Weights of a small self-supervised image encoder.
Model: 4.11M parameters, 32-pixel images, arch pvt, norm layernorm, activation gelu, patch size [2, 2], depths [2, 5, 2], widths [64, 128, 256].
Training: soap at rate 0.0033, 7100 steps, batches of 512.
Data: 101725 training examples, 35.7 epochs.
Rows from block 2, named by matrix and row number. Rows with one number belong to one neuron. Each number is 500 + 25 x the weight over its row's rms, rounded and kept within 0 to 999. All counts start at 0. Numbers have three digits each. After the name is the row's rms in percent of the matrix's.
# fc1: MLP up (model.blocks.2.mlp.fc1.weight, 768x128), inputs 0-63
# fc2: MLP down (model.blocks.2.mlp.fc2.weight, 128x768, transposed), outputs 0-63
fc1.238 097:489517525490474469454468455491509446478473518491508518469522540450517498513504481540523526523494511491501508526539530444462523552517509512508560493465552526499469522489474501503507488491503465
fc1.239 115:521545495531520495476540476500482520495524495527453477492538471509520505548467490507519501525554523475498512488460513482517519481489458493481519459512547487529504525525501417522499487539526467
fc1.240 085:529516504471478520518505456536497471493492473475525492498510502499509539457512514513499562476522553495494495547538515475530545500507510513477510529485513498498506496494470514479456479538536470
fc1.241 123:509494518510468486489499494529469504482482510496482492470531541521480557505516470526514538496475483517567472530449472466522524513500503491525510523493511549494527518451468475498502523477542501
fc1.242 092:532479513490500453488482474509503491496493514482453478457518428543483467479495516487505504478482500543510514490482494543535499502454457493514475515482454513443512490500502498502522489429481493
fc1.243 074:494552450519485501519522507495531499508541446491513516484511523482509494505529516495523533492481466504489470478499555543511503528492502483523474482478474526493548501487515512484545517529475532
fc1.244 087:508530508499533475496470537542494520468451494488491513496492514477490492576567473494501567501492471494516490504480489470492525503493459542488535511527474477520499514540503455513451494483555451
fc1.245 084:500498544478466488505517530522517536518448541509496483512511479538531488531501513513476493497522511505536499510478474471501521526532471481527518486525493475504541462486487488487470499521564501
fc1.246 092:477507537509515491492500479495494525506473517497518497510517544501521482528461475554495497478558492530514496510448505489513512459537478485512486489479496529483519488513501489493518498485526513
fc1.247 090:540465507467512480499488519511483470457528488517582502526515510526504497518463443534490521482514543492461526486493480519498531497516498484521512532492478459473493506485503479508484510475450516
fc1.248 080:572477482530477535498518515526487522510493464530483534493524473535526462476494479516475436500511528490496523500477442489485495511476500512514480503549470473485503500511515526466453520488468460
fc1.249 123:462488519529460497469511494501510492466508503468484499484470479510504510515529473496486476475459483480468472493503480490519530448508474541551488481513496517487456545455492492479486541504509496
fc1.250 113:497517500530486460486522495463490527501545512454477509537482520508496476489493518500509490521517515496500491481522526528569497482462485533528435496521526491470453500496479504537491512520469493
fc1.251 102:472516498501515535511480502514482496493487488530515522515510510484537501477494490490471466482488470524485464499487525465485499461516523524495504500463484524563499485502491507522482544469498473
fc1.252 081:508540521522494498456486495463535490430482476485504500518506519478477533508502514504525512507504523509521497466493514461535542516479538474481510483466521515508515483493504483504552490534522512
fc1.253 090:485492507490493505538521484529510476479504535547492449488489497486517470455515527486496548528474512499504513472551514465520505469486518483461496517484506502483497538531486528449470461496493529
fc1.254 086:518536513459493469500495462514510514491508508499507567486535523487535540479470503538502514470484458513475487478522502511488494476521473535485476488504549505466551470488550514477464474530485485
fc1.255 086:506465538472506506473483512511506527498481495509490485475487490500462449456492462472492432458511514548512524488526469530489483469546506505482517490498511510495575447522506446462498468540486508
fc1.256 104:493507454487486488464511536513480487515499532485505478500506480515492477472490476491466510511510508547464505506507478470481504468499528500495553511451493493481496525517517472487491534536489432
fc1.257 108:535473527512513496530538484450511481522488465512541496492483506470483498494481489510515517507474466526520484468514484513491521514511533515552448475484507486484492481489484476489477478545510519
fc1.258 108:510540478553522487470512484494554519503506488492535473488506549501483519487532498493496512526455511483460536553505474487513441528484536515473505476473525495523487504498497519495548472460510493
fc1.259 082:477498540459448532473511478521497532499504525484497467508488463476459499502463479448528520492526479468536497530511471482500512488504472506464480515492504436493454466556516537504513511527510484
fc1.260 081:507506473516494497499540501467519558500460518497501471505517504480515516463515555501490448452487464485488560463499498556463491524505526504503517500515462522506534482525496510439530490509508471
fc1.261 129:466496491494505485524519522488538504486474513496468495514509507437510509516542529502470461524494552506500520472524497468494434537524444430511503497480483503530533504501525534504533478493509469
fc1.262 088:498469511503532464498506429516455512501505501521488477521515523497485463494548447480507456495464565471522536494504473504478515513482456502515440495568512514516509502458503516533467528516546532
fc1.263 109:519506512503471515497447506493515511515513510512517436467469478489482526547509527488505511514515481505447510490481448523485498497510532460514482502496494552493517465570482479506510491486504515
fc1.264 098:444477497474505508530516527516503478472444488535501467515550475527516476513522511491510497505498519486540480506510486495465465535489444503497469508498504501477534536507465502474457502513479485
fc1.265 097:507511522498523496509521482514519484501506532510505499505508495564508464462497467423479500487473511486479507499467533518528484474582470449478483530507456471548529495471492503487546458517517551
fc1.266 081:508498497512540479486474528499490495515498491491462499513459491479539527500506452499484546470526501524517505504517464518508531495466512512481510537482478515483474476496547475512497483508493511
fc1.267 092:492515469483486500474546532473493461500477490466501507484496487481454489505453531490493476493558508507494500481469508499513471455484482535517477488484519550513513517551436506523495500496515472
fc1.268 082:505513512481500454493525516494507509476539498502493468524485507533487507509527480494502494476470488548491478497465507472514504480477532526467490513486527490508527482540557502504501516487478543
fc1.269 099:498523520525489473455493515446506492482486501471527494501516525475506438506529521523495509479523531489506526496528484513554506496508467531490521527506502487509481528486500489485561535473530540
fc1.270 077:509478469502523509488501511517504534499471491524489512544527497546489506525514511499514504501502520506489478477500523513507480451553524485545512521505465495430497509450460483494474467544493450
fc1.271 102:523497517522468515491489476528446460477461481508480492500542483514521448456483512531477518499533544532442495493524493497478502509502474529521503478533527512479515510510498528509543509510456495
fc1.272 094:500506507475517507481522525430517474494528508454516511478548459505540531514522442472498484530503500507486503483524496544486528478472511498490558486517487486433483540528476466491459492515479472
fc1.273 074:479519472496510495497513476566535520486504552476488525506477469458463497482506494524501517502518495508460528514528469480530493495558530523504482491540550518499548552480484462534485483501494510
fc1.274 092:471486455459499536461530489462502504506502487546534503486481510498525505472534512511458498516444506515503491478517484506500481489474514500506480503568485495515524485534494466571519461504522492
fc1.275 093:530473519482517474487459485463543469485531456472526475497510510476493528514525509502501535499465526496540483494531528538537481484526501496488478498526495492444476552533488467490508515502558509
fc1.276 102:523480483532549505474496456493490490445478506523522516504541496537498513503497486502555496551541504456533493527435460514502513523474512533478490469494500487537520478485477492479532470511474498
fc1.277 099:448534487493481516499500503508497508446483505496512514507482527459477516545523496499521493486524525498508479509503468503461492482483485500565445509474494494511510479499520522505529507504511453
fc1.278 091:530524509459461532481470478482496498519512499546552448505467481520523502502470520463526476508444525461478494495463524526511492496481536512478483507510560513490533530476517513538486506499439481
fc1.279 091:473530469490498505497459544518492559520473514488505569502498512494531505473459506495447547511562535510485525505498507460474534526474511472474535524472506456511517476512481522513503533499507472
fc1.280 084:486497536529479512477491508509497500495474545504495459486498471494462532489489476503504512492521511518548492492469484500537503463502444496509527490486481533493493499522479529479531468494453499
fc1.281 089:486472497477536478501472483499493482526507481537467472503542504535497567480506514531495516496486492485520484501511469547444519524485460495477466487516498512547451521527495508539534467509501504
fc1.282 140:470497505511483504495530498470514522464497485475474478520462510484485493519520481524487514510477497441496524478512516508516467538521504422501491471512504493460526503490501505495526440482515520
fc1.283 086:530485514543507475504518523490534480491503510459516503478488479496525466496504519475496494475537557511506454505502495505483482478474476496516492514502463473521515490525485482510488530468496491
fc1.284 089:546509533531508528522501488514521502480489457493527500476483485455518468496510485466495511458475493474476433507498486484529484522504503432504451476505499483495493493492508524508477498556490484
fc1.285 080:500527524487575511512490465524551482460470502466507491540555508519518514467478521505454519491534513469502486513514505522480501483477467519526500444467484464502493479532493510476485493500491516
fc1.286 108:512486495442435506502526525459476505462505489523502492525498481516483504478549504490498534466454507539540526490510474504510492505470504515473508534545537490512476534555497483464521486509539500
fc1.287 091:481496504442540497545523539448522526515498506452470489520477485451544524488524505482525466526486497527471499487525514485516457536524476443494482516496474484454514495555508530499507495512448475
fc1.288 085:507499487544523509500476499518501475504497507519526479494541489536460460457495509488488465491493496536504463512465560522523473479500494532480465496454484446495492485535517511519512488508520477
fc1.289 086:509517439531487489500518544442519574527500479488463505505496469513531505527471473528492492498540496537530460499469503463496522500505506489482474498507506505489491493514493505525505504476451504
fc1.290 110:466535472480520488485536506494516473511533496473445519492481446512485457530518479548529474497517485482486507491497511469511482509527454489478527534502515549535517513485482471512529547496444463
fc1.291 086:491513453473450518534481487516483500505518495505533522547460469503540477524481493483525520565451469494493506534486469509494509513505517505477499450484505468485530481514507525470541492502490511
fc1.292 076:500492475483511480486493525510500528488520545520505525505545502514508523485519502447515492526498495500468522506492556492480562539512493484499472526529464483537478501432457514539476508509509500
fc1.293 103:509475475517495506502458481526470438517462506524490465497540491520495474468490495527497517522462497498503468478516522507522496481468512484529499486487490524504415535511560505520486504498572455
fc1.294 092:487482493484522504478524437524484501495509475498499477515516482519513482521556499534517475530502522465506542523496465509536520541497516518522480496499460550543485508515461535490482492503471537
fc1.295 089:498454523484464506495527500453481537480527461529488462461511478514499490478514528499506543502481524477505502478523502524518482511471533479505499468516531512527469494519529495502481441485508513
fc1.296 105:479494499471514456451473525459567510527491466501486564466535469487516502519527520514502470503538510492508518495491465490506482491492531508463520551469535490532536497465509469500486557485470474
fc1.297 079:517531495550550483440545460435499489540524515481498485521504461520522480487507454518518512515493510496481479492511529495492511543482491506521511515472536491518519537462493531491486475505484465
fc1.298 100:495480521496514486489551493477505528497491490469525474526520486539496507508503516509467506504501519541511514466529514504549512505543491462449503512500440482505505550509504519467485474519517539
fc1.299 104:510512491552515449514504530537526496515528514530464472515538486510523502512457509489473496513526479491513514511408476497524483467502532493488495445533514496536485539526519518508537525476528531
fc1.300 112:462506515499511505508495498519508493508426535501519484533522445530553531470489541525498504477512528497481530507513513550480482484498500470466529537519487474507504506508483508497473521550467495
fc1.301 094:458536468516502492522563456494488528455534498522461436517443512476510497516516496508459496474495458513507522503502511511493506526518575498535497529505494495526493517496504532482476519467506482
fc1.302 084:552522465514507462500497505510505534481532483510532534501427484508473498515477519502544540462479510516506495458509477519520525443502522492513508477465502491482523506513543514460490464520515501
fc1.303 098:495483488477501463480513506537521534531498523537525481454484491517542504528499478460464550544562449475509495508514498502509506515458473501480521510477509510482535529485486508544520466496516533
fc1.304 147:498488456466492461535494548522465511496479519531539554488475468505468489478491510534461488523499496527466505505496485522457515510485510492496501490500518520482506488560503502493487475532545494
fc1.305 073:473533498484476478521484514495503489491519510467488496507521504503486458529490494515463559501526464505509474522483571505491488548512469531470473482520519504498432526447482476532496543510500501
fc1.306 080:514535503500455486493458509465537518546482501506514505533486480486457467549513499543472489514524475457503487526492500530522458506496488490539505528463486514479508501459472479493514516513499522
fc1.307 098:535494499480478580517487501507511528496485514492494542501470535491507500518525490521475510507501486520548517509478509511480505526519476483500465506510449480487463484485498548512511541473502463
fc1.308 144:504517455473473513517466472527500482510518528495505507522490525468438523484534478471504486511518496495556486499496528475488506498500512515507502509468530464502468507441546462539515492511543463
fc1.309 094:497521495549504500488484491499500506494514503480472469465503488488472442528534463474472488484498535523478475472526481481502520518506490487516501518535488536527514504504548488498436525480476479
fc1.310 207:449527521513483482544487490542529484473536481519496507510516526476514503527501475493473499484489499529485487480533501512503466502518470536462512471470491461514507489525510500516494479472514513
fc1.311 082:494496490522509513492501530487535487480510521501516510499523489530517506467490489518487530514499455478434501531490522508506498494508471464457526528496500489452478514482526501536469514550512512
fc1.312 099:521487513482492520499502473539482515505468505511507516551551510492502537516445516503468492467503504488459523494465497452510518484533491478441465520458548516481513462499504470515555532523527468
fc1.313 105:493467495494524510516516491483519488510478512523498503476507479522496496502485495480545447545521497444501502530529482498502466497491507510518533474516500472480508548488533468435478504461457540
fc1.314 084:501489531479499485460507513487517484500447476495496522475543478465487486449493473511545504537457505475472500512562513488465487464504506533452503488536521504452485500501507509515510526488478508
fc1.315 087:472525502448486513481509552510502485509484534527490460528549419513522507497513518504501464543505520461493500493471505504514428499513503538477475528498520497477483524492478504478506482490500504
fc1.316 085:504479508495448536522533435479514451512502494487473509518506466525495500481508534500509551505509481524490483503486492509513476492478535481497485518526520483514487499484576519505451497523508505
fc1.317 104:498524532510458444490489511463505506484534483492547527503504503497483515507486489536548521554461502463529529498462502510472476516509459460534480508503512502509494523503478522512524474465494555
fc1.318 083:502476478543502486528553501507533472551517487547506461542501526492520486486466505462520475491487531523491504547466472493473498496517477507450512524504520494490460526492521538527478544494485464
fc1.319 093:523455511496467503477493552477413514470534507521535515528480500483456539535506487499450512496522492547513535511506512500509501534503538477514490487482542508488544492503522488510522510546507492
fc1.320 088:443497468526532449520517504483487530474499486488534449500554513441454492517471501502513479516549511434502490505540544503478551470469504518521493470485478493486501480536456496482459550486528492
fc1.321 106:465517493504474537470464489475492529478512484536509444490458484524458439531509499499514497480541524503504473539483478496532505473523525497516528590466477502541489455496528498488494487440491514
fc1.322 107:495461568485478535514490509512469448494546484505515517475549529500510463497506496487499492487510497507472476500472505457472506523507504480479506506476527531509518494527487512499528482462501497
fc1.323 101:500490530482478484470516516512453489507524500518461493510484492478459499476491531495493481516471528485475518537463476520493534500478529494550498514505550503529473522513470489514513496466543504
fc1.324 093:489534490462505481490460521472540544497481485464494524519490488514539515490488501536474565471568496462492468475484526513521502490460500497475490488499505517496504497522498530473465438562452502
fc1.325 077:493518507530529501482501522474483522524492516456529545541514498502530501453507491472441498529514499498544485494521525513530500461456439492511532472520445505492472474527454483471494499476522529
fc1.326 094:521491514497526544481490507462521480485502436529488476481454491518520456499511527528494534501489477509525506464493490553481463479491527489523486492555510457530465498530533490508476482486497497
fc1.327 110:480535540482527501531523448503529539484490480521548503537493489477504530500487532478490515495483462493511471553498462482462495516485500531514543516473488473546474500477529508551478500495517486
fc1.328 089:447491508566494489530484537452493500520481485554487506470500506508456524479524528521506483506500525532528516462492508483574479490493472513474524523499496484497506536484523488503512501526454531
fc1.329 072:460472542506489522512520529488505515477488522496507519496498507533464469547481525503488500515480485538460497464516501482536479469484454471542520484485506508474508513502490467485457475507453492
fc1.330 106:513495458489500484506485511493489513521523499492484550542493526469498531531491471504502475494500474482494512524506488501486462491509522461472534520497512520456560523472543504516532473497517526
fc1.331 112:489529517484490471516492525497469491465454515513462476485471535483451519492511536504512506488472488477459524559515530496478489452512443492485504549491498472488525478540482484526497522488438488
fc1.332 101:495502486510510511467521513522477556504477484512515444464505501523516488504538505511509519492495474536530471496484475507494457518471541487501541543449500502493450503531498488489516505515527478
fc1.333 086:463518509517509533482502518503487461515528471538524496500518500467507460456509512488515510524479532458545504487493507508510502453513490538516482447442482541513458454507511468537530504495473495
fc1.334 085:529528513534497536469511564485509523451491509450492519483459465510502538493460531507503530475507473466513470549489468520506498503496491483499513486519492487471527529542458507494520510494492505
fc2.238 093:529510493509473525495523507485484493471447472501502504491448465523472466550487516469475491519499515485475511456526540539532485488503476544531460480519502458468550497433494476533479505537521458
fc2.239 105:523489525468495468528485526500481537483500479531508481469508496501518528522471518500506503518560513518483508497471481511484498535477506504493492489490532540532525500522540426532505504492528445
fc2.240 089:483506490467527480530490472497525516492540481507501468467462519497511551502530448500506524521506518506498483541500549493478469498499482499483513509481506534497500461462493541492473519558500445
fc2.241 112:465491515527498508478507508480509476483475498499478488500515494461454514506498534537516494476530481510531493533504518496503488455527481484525507461496504492460470533499494465469507505512456510
fc2.242 112:490455486486529540498496501505480533551486517533529488518524481446483501566529487529505502515512483472538500513521518490506504460472487497535503506516499518455514538507516518490504531540504493
fc2.243 075:497521493459495480459506493553532499512499470523501514499480495540508473535458454461496527470516437505452449472526502507487486557503498441476543507506504530485519479475507496460517490522545543
fc2.244 089:510553537483487510471515503489479500486511494497468513508450496499499502529461494505520466534512549515515528522515460496508525501522496485477476526514529535474444501502523521537553478514484559
fc2.245 091:463506478497519541499486526511525490516542473518504522512467489478522494477551504476495529495502497505458490499490517523502503475486514484502496490505486485475545503524503474482532524498470496
fc2.246 087:477485464499472467509484512491540505497557520495491479502502466506502527494555506506513555538466475492461475435549513533510512491495499524536482486491473513518453519472494477502458506477492484
fc2.247 103:534501508539508481498543486513465519513466501471492494503509536444490494484555534490506508539510459509515476480530505498537477480480497502465529527468501501494507515520481484551532502554488541
fc2.248 092:499495488523535471445539469506501500507530544460475482516444511493528510507463531524492505511496541498500509481452481520505495527480477531525471492507510494504503507486506492471546468476577472
fc2.249 120:481521512495529540497553500513544439528496486485460507512496480499462523490563546475506446516514513557467502505501448513512483494513460457540512477506469490485480474507493472546484509511486484
fc2.250 096:480507550504476450542480482531476480491504499499478510473502494509510456479501498480505505506554483484494500487500504512481443538455484498475509505471500519538458459534528467464490489506500472
fc2.251 109:487497490525529464520513482555480497557514485506471568486529513511491444524496491507506500486448467501497549487471497469530503533482484514499496493501521512485504494509553531488487500438486452
fc2.252 075:505521521488533510490463509488553477475513511486498492483511509473482517476503499537486503539501519523518494495492520464507532495530481512494498475467523499533467506544511502518518509518519530
fc2.253 095:466569500488513461448535503503570494463506488502504468525498489483465514499486480493505518482494508474486497490490536521448506515492523485501473538515487512495466480499480463517537469491509473
fc2.254 089:513479555530492538525492487512496487496544518485552533539558483535479513505504480549507507496480510505501479470557503464496523471506483543552488558514495527518492476519518529455477487505507482
fc2.255 098:493468469513507491489485468516543471493463451506522533511587462477510507520485530517490493463518513511512492467500525511488566486509489468469504497522520515481473536525490541518476562513505505
fc2.256 098:554549525472517506517499473459499494522472476473485525483465499488510489481492515526483512482513527502488505498491468504504548484484476527522491505512471551573495489502488471520506487518497484
fc2.257 109:575527543494507510498497449553545511499502519541495492490472471512487510486533517518478509519471495487491523546507542498471532549494470489444485514470513515539486520515511541500548510455527474
fc2.258 139:507557499531482503489529503490572516496501487508534491491479505474502522508538491495520519522487488513494493539496488516509464491501526476479525465456528496517514512480541521490494446475498493
fc2.259 099:465514499504480471498499531520495498505559482536483491530491523479510468454509517510540529508524519510513497518484509513470516525565512526495555506457492527508488524482468511506517457519517526
fc2.260 101:508448481530467505553513503510520504462477490503491494484542500491527504507506525509507502485496558493487489498500510517480533514479461475479501483500481502534504474521510509499471526511501521
fc2.261 118:514514508506485486527516514489495472479499516493488505552466489433522526483492525486475513505492536495492507488513504472452477488557456472497519488453499499505499532474521524522527512515493516
fc2.262 104:516476487517551508504522472560501496515503494467431511533483482456488500533436465492490473466500520475486501528550484483491530514516577533502480501518502476480500509534480519487458489507517477
fc2.263 110:471504495482474468537487514489476501496554486525495457487504519464523504530505562493506532488537475492449520478443482491476513517507498455499494444490510496474488460515508504516497484473509505
fc2.264 109:539485511519514478543474507510485486494484475511522483484519477512489505523467522495531531501506518489492509466491498492508497552493514535481467463445563472474528534517492525532522501486496554
fc2.265 119:470534461540513497489486516528552494534510513490492451542482489514499451447524503486535466527450509534464500510527498505475506519511511462482537461449485478545495493499528514492526440513529480
fc2.266 112:522521483500494476538499502526483512512511519496495497560485548495512511504478522468462494500499536492501478470497494477483470515512485518485520466497517497551489530484501524512508519556581507
fc2.267 091:539505498476505494455552529486488499527495489528468469471498519485460472560508508503474490497548500502517479521478481523497479528509473519560496518514504529487474511476434499497538517502530504
fc2.268 102:502491554478468527481474503504488467526511549512499545454511527485503505535489463494473524502494506467502521518500482512484481546536480507499510553474482547499485492522467490497513462465525516
fc2.269 109:484560492523474509467540521469501525478466511502504497507498513510474501495488477539466517512491500489443498532505501504494558444524454501496526498503526471536513537503447489458506461493479514
fc2.270 081:514505531463481524526521515491526484521521488505472478441481470454517473451501498471523503475484482482502471528518458477505502525469509518463476455522538520535498509526522539497541531494468521
fc2.271 105:472497489511499472476540440493530550521555485485491492525515489454481528487492521524487500521426515522488459477522499469498518541538495526500515460548496468486516480524515507520507494533505478
fc2.272 097:499498512527483532517485475509480557535496473562483540480489473477510512463471508515484515517513494462506517498488483453455459528520534493519468499488494486507511470460533446515537564525522491
fc2.273 078:501507459493506496498513491486521477523472504494518481573479541516500503488476500494458526509558501539544538449493502485551473442478505474499527502480484485463502498519499521539479507528478467
fc2.274 107:514499491490486492491518506489491484479526482529506541456519519524534484537500536487475511540490489505490486489487483491474457486475518522478519537473474510456506514486554500522487513486526512
fc2.275 119:504477517523492499476501490470528464500502522502540437501483493515486514496512513523498462482506516456498514496541506532501482529527519448493478509499511473468450496536521472440451468478523525
fc2.276 099:535500476518497504516482526479511447501501520525441511503518471489493532504476563489467487521531526505515521500509482526453539492517524497479463548520461505490481484504503461469506501512528521
fc2.277 089:485480527547508466494510518465499492501542510528508471494507483508492483514538502511487471546449474494493481483495445509448502472531513473489531536496540519512431508530529475470499500513511495
fc2.278 092:504513485467493508440492520480512462499520463534514491512475485512491469481512496506488484529429538509491499499471485548492512487509543504482475515514525485507496478511505467476483508494457538
fc2.279 116:504480491507503498487505502492512484492544479484518503499536484477539523499542488538521443456507475516501501504495479478491507484497538520487477488503525543495516458504525493471486505469443500
fc2.280 098:489528542477482490505502473474456480486443474493472502456550491515454558468497503497487497500485555517516494497491498471497477489545474537486559518486501494492499510548498489534539522507489519
fc2.281 102:491502522521484464528556501517486506460486478510498543488509487512528486542470442505482531482529484482509502506458479532485477558465480520441476495494475533471483488508498495520487524488513496
fc2.282 128:517498478483521489475495496490484492475489484467475508520483534501496442514516524555464531505485467505500539467488498472524495550507469464520498481479500514489518496441513518523489519492497492
fc2.283 082:531511479503487461488545544539507499462508518489485475499517520501511479493563505480516509548490531539501479503486490529512513550508470473537526507524487487503528490514519469471489504448521483
fc2.284 098:495492493521471481492535509496552507495513508459503529499516509480510496499499487476539556512501471516508479502486505516507496549512504463488480513459494489474461460495485552487501510476525545
fc2.285 085:503498498499538527508456431517512549501513475505510506471509498510498484447501552538507509510530490516521495527498486517472474433509512534503513523494484461539499512541477513481501516538496520
fc2.286 117:509477504543517501489502486513499455550528486531505481494512491481453536504445469522534441461485553469498487521514517501472537437513476475506505513506484504547508449493499511481490527499484548
fc2.287 105:520479530526500486469473517515518485538473569503549522476490489548473507460459538556529509542508541498469494494524509480471523482483480539467538498489483503505487522452472496481499519466513496
fc2.288 089:520531519498483504532541496549530497491489531484501493520516472503505516447488471521484513514492468488567497479466496508502491509499481528543512572511522539512518532501510514489514493487497495
fc2.289 099:547525537478486530496472510478542492484467524520477502482498495533473516476484520491471503463535516555508512522513475516460486524489475499509486555543491520525488467515512509476505506504513462
fc2.290 111:551479505480547496479541479499513465520549482453475519486464514455475508524467536536479476512512501505478533495475507469490490500500480503491505555489551531537534480494492496515544548487501472
fc2.291 090:508505527480521537521458518506493496528525513476499529526470502459456498484517506455532499522501531491505504505512502491505504553464452493482520502525483538505504472518508499542510501458530489
fc2.292 096:491516488469508513464526458511501492524450523510488495554520523448510524508473511489505498491503498512487498501566508503504465529488499482487487504501517504464510499546459469425481501458544486
fc2.293 109:555506486505523486525467514553466509493471520512511494482508461553418542513504485536486492498481515509477505530487513486511527493452510495483481529479504515511524460505473530491401488489498511
fc2.294 094:475469516525512505477515481473543503529544514501484493517482476500482498514562488470495516503518540512521524512486443486524522496522569532516508521493494493527474481482488528472522494478462544
fc2.295 115:512512536508507476475464507521494490494538502474510495466543491501465513492524481564557468524448525496526528498455494503450532492467490475559469542471503517514467496513503529504494515546482487
fc2.296 102:505568513490484526511546498541509482513493498486480564512566486490479520527490490469492503522522490565493495506537527536468491495457504504460485524502516504500527518529466505486545502498507493
fc2.297 090:476515537512510511518521516590528542480494509535503511503468450494466512486518473569483479515490505516540506506495529505496474514471510492488529480464454484479524508489540485505435485476546463
fc2.298 106:497524537453492499510529547509565511506479517479474501516457488489488436485523505503523492536483511446493491497499506550490503474546501480497489502474494520485506480467532507524494528489525502
fc2.299 102:512536539507492512496489486526498494489508514493438491480468495500502494549501500451519502517544488527526490494506564475499476494474512490469504504520487540501508476511482445514460488472468505
fc2.300 108:461479493476448537520483531519537509548477483512489499516533497512504512476495448508553460521484481521517503537495503511495508480485495535452484544495521490484516521490437510502486574498478471
fc2.301 094:508502448565485492500483543545538504509471444520532534490521513524465485493516517524481491486528504471467512531496493501532501487514455519519505496471507447490473518460517514538489493490480482
fc2.302 084:516536488502528485493481494476517517496527463503484506525461496526513496515516514486511504489507533521498495473498515486514518495527507485450534457465489525496524523558485497492434470526524464
fc2.303 096:449499502495511463520481510530476482482534496493500475499468520511460453497492510498532512528485495476518471495494561507454523482507492455515491489489504518486450471491508504488525471443500554
fc2.304 110:470488473532527487465506520489451494533505509469530495500494520518526506493487510532498489496532487508496503555471525489487497470530492474499525495522512556554506523494532494470531517452487482
fc2.305 084:493540456491486497539485499521504519477508526466562516482509530442529475521473506500490479443528442498463511497511540457518503546496498510495495476548507508491501477479503511549509543524487501
fc2.306 089:501479467528424502549440494487525463487506508481517480510493527498517495525482494536492538482522478521482499494507497515484471503498530510546510524507458529533516547478444495512511525458506526
fc2.307 113:481460457491547487480542520531512513516478506510555516495557492503508532467493483491515502456456556499473464456520524518477492503500494508483495531473561480508514520479507491465457481510485508
fc2.308 101:443474565508474516504524503483514543514468454496490495474518534477505478510489477525508506476475506505489510494454502547515478468466496515495509509483455550500532491523436482448501501549485487
fc2.309 094:500506525499550497479493492520509543473525523508488462518491454508540481473501511549449501488461496492449484431500457485487484498489502496538486500517514532514514512507481524529474521470497464
fc2.310 110:527467517511526476461509482468472491501444512486516476484493492479498529504483534491528491517504507482485493491493485491521512540467525504534535527507533532482486500446472484483510491509529473
fc2.311 100:578482541499479500490509469449488505486479529476500534513458488499513514488491526522489490539504512490525500490489490512513510485465529520444489525505497487485535483455572531507523483442482523
fc2.312 093:544552525529489499501466520467511486517486481534498501470476487486497534512532494506564489524500520514524499503528524535500509510471461536507507505498479478488511490541514533457501482497514506
fc2.313 103:524501491517492469538518519535467475522487486515482461475503501517494475527506498500508504527534517527547486513513495518539475500459523477523512533529509521484496517492509523477494469507515501
fc2.314 083:513508540539488462531499538501535471501486505523491535477532464501454490477497506520501513516451468482441508512540521493458527503478589521524509526521499498453506501508471499471500481529479482
fc2.315 092:502532501517512496537542486541503471474493532494506480508488498524517490472445479484486493496547560506510482529454511552491538476475483469470516511489518480481494506479476539460499505509510514
fc2.316 099:514513511476538509478470524500546455552504495536507483525505506474523472534521494474474489488517488464484471479485499474481521439548518539490498480481505459525508494526496519486471514486518457
fc2.317 113:487496478524482480487468484526483501534491484495493467512519505490476479514482479513562479463508510525533474486514522541448484518509496486474473475558502493534545524467486503541524542491496501
fc2.318 095:478497559493500522489461502510505517484502519489511542454495504499468540542510497478470491519490464541498501476532519492533503507506485492543449472526480534497493489527472461499500486548475545
fc2.319 099:511523468468488528509477483487494485532497474510536505564531503488527491494502486509501494516489513441518502427520483517553492507511505542502541519516460474479520507519481502457463487452524509
fc2.320 106:473485468486492507496544514515501481513506499542511446459543498462497477496494536489509514542532456526503473517535509474489526473493490485539442484499516463493493523499508475512443553504503464
fc2.321 113:510499510495547510502535519537536514495478501494474524532555548532524496508459503514443514516479449474501507517532489502525462523484486541478463501502485494478522525516478540508511503498494455
fc2.322 095:526515488517522498494490502505499481470527506455509503490510484518515536560534492472501505485515518528476499513453492519515556531492507489496522468499485496466538463524481539506522530475498527
fc2.323 116:509487484484493465500508507521492506446484462520447514493518479507527508474474535497520502489471489478472541546508492543472500514448544491483503504491524459511492533535470481502499497524471496
fc2.324 092:478494479477509489468500482482470477491508498524495495455551526480470496528538500502553447517471467491504522538524464548481481505534484500486488517494542476522488495506448454503529528457492512
fc2.325 082:521497513502468499510519526482491493475504508521533479514499530509528481437463477455500506521506456504573522535499498514509491467517491465501493509481449510493519489487463467519518524510509535
fc2.326 116:528478513460470478492515494479479492511504511563501481502523460482488462521503530537477535476497455494498488512505492506541501518476503490502546546501457503541504513520505450487501525497495492
fc2.327 102:517508511505547467495513530497536489471485459504504538518463489461512467538492532521486511519477477515487458494510484494472503507466479532551482465454444545510455466488508492546446523481506525
fc2.328 094:552527514446511518468514493469550533499510522529507539535531507459519509521487511475497467498537444470491523522536491513467469558477532478542493473500508494486518469475489474497475505487530480
fc2.329 101:468454509461505500546516547497495515480533510504448501464542479509532515454515485480525479488505509514484489495506507474496492481492507483482482502512473491492487462468518528487495523499482522
fc2.330 096:495507528510474465472502494462498451517483540524493485481470458486469465527527482471496506481480523509493499521494505478481499523498494482464485486495483440518451467507476469474481476527470486
fc2.331 106:504499496500496546481478486525522493498536494483515526461510522481492541525511461469493468471499522485444501512525487488513541458509565538476521502526497458537519462482522462467531525479508522
fc2.332 111:495513532530475523471495462521492453508538491498481507493489503526462512515521501477492537506475490489495564505471521500518494493453469452483448519497460470450483491512534477476515494503528466
fc2.333 097:499488506481531495500513505557515487473508488521497507509452504492524488475502549445501457486521513557508489493484537487490552470487500528544511506512483475495490473498515485510529568512481460
fc2.334 117:522500500502516473513523521491529505488492520514509523481476498496545516488537505512517536537506491465517497494471505485461461506518557449524478517507513484439492459480482501526484529471530507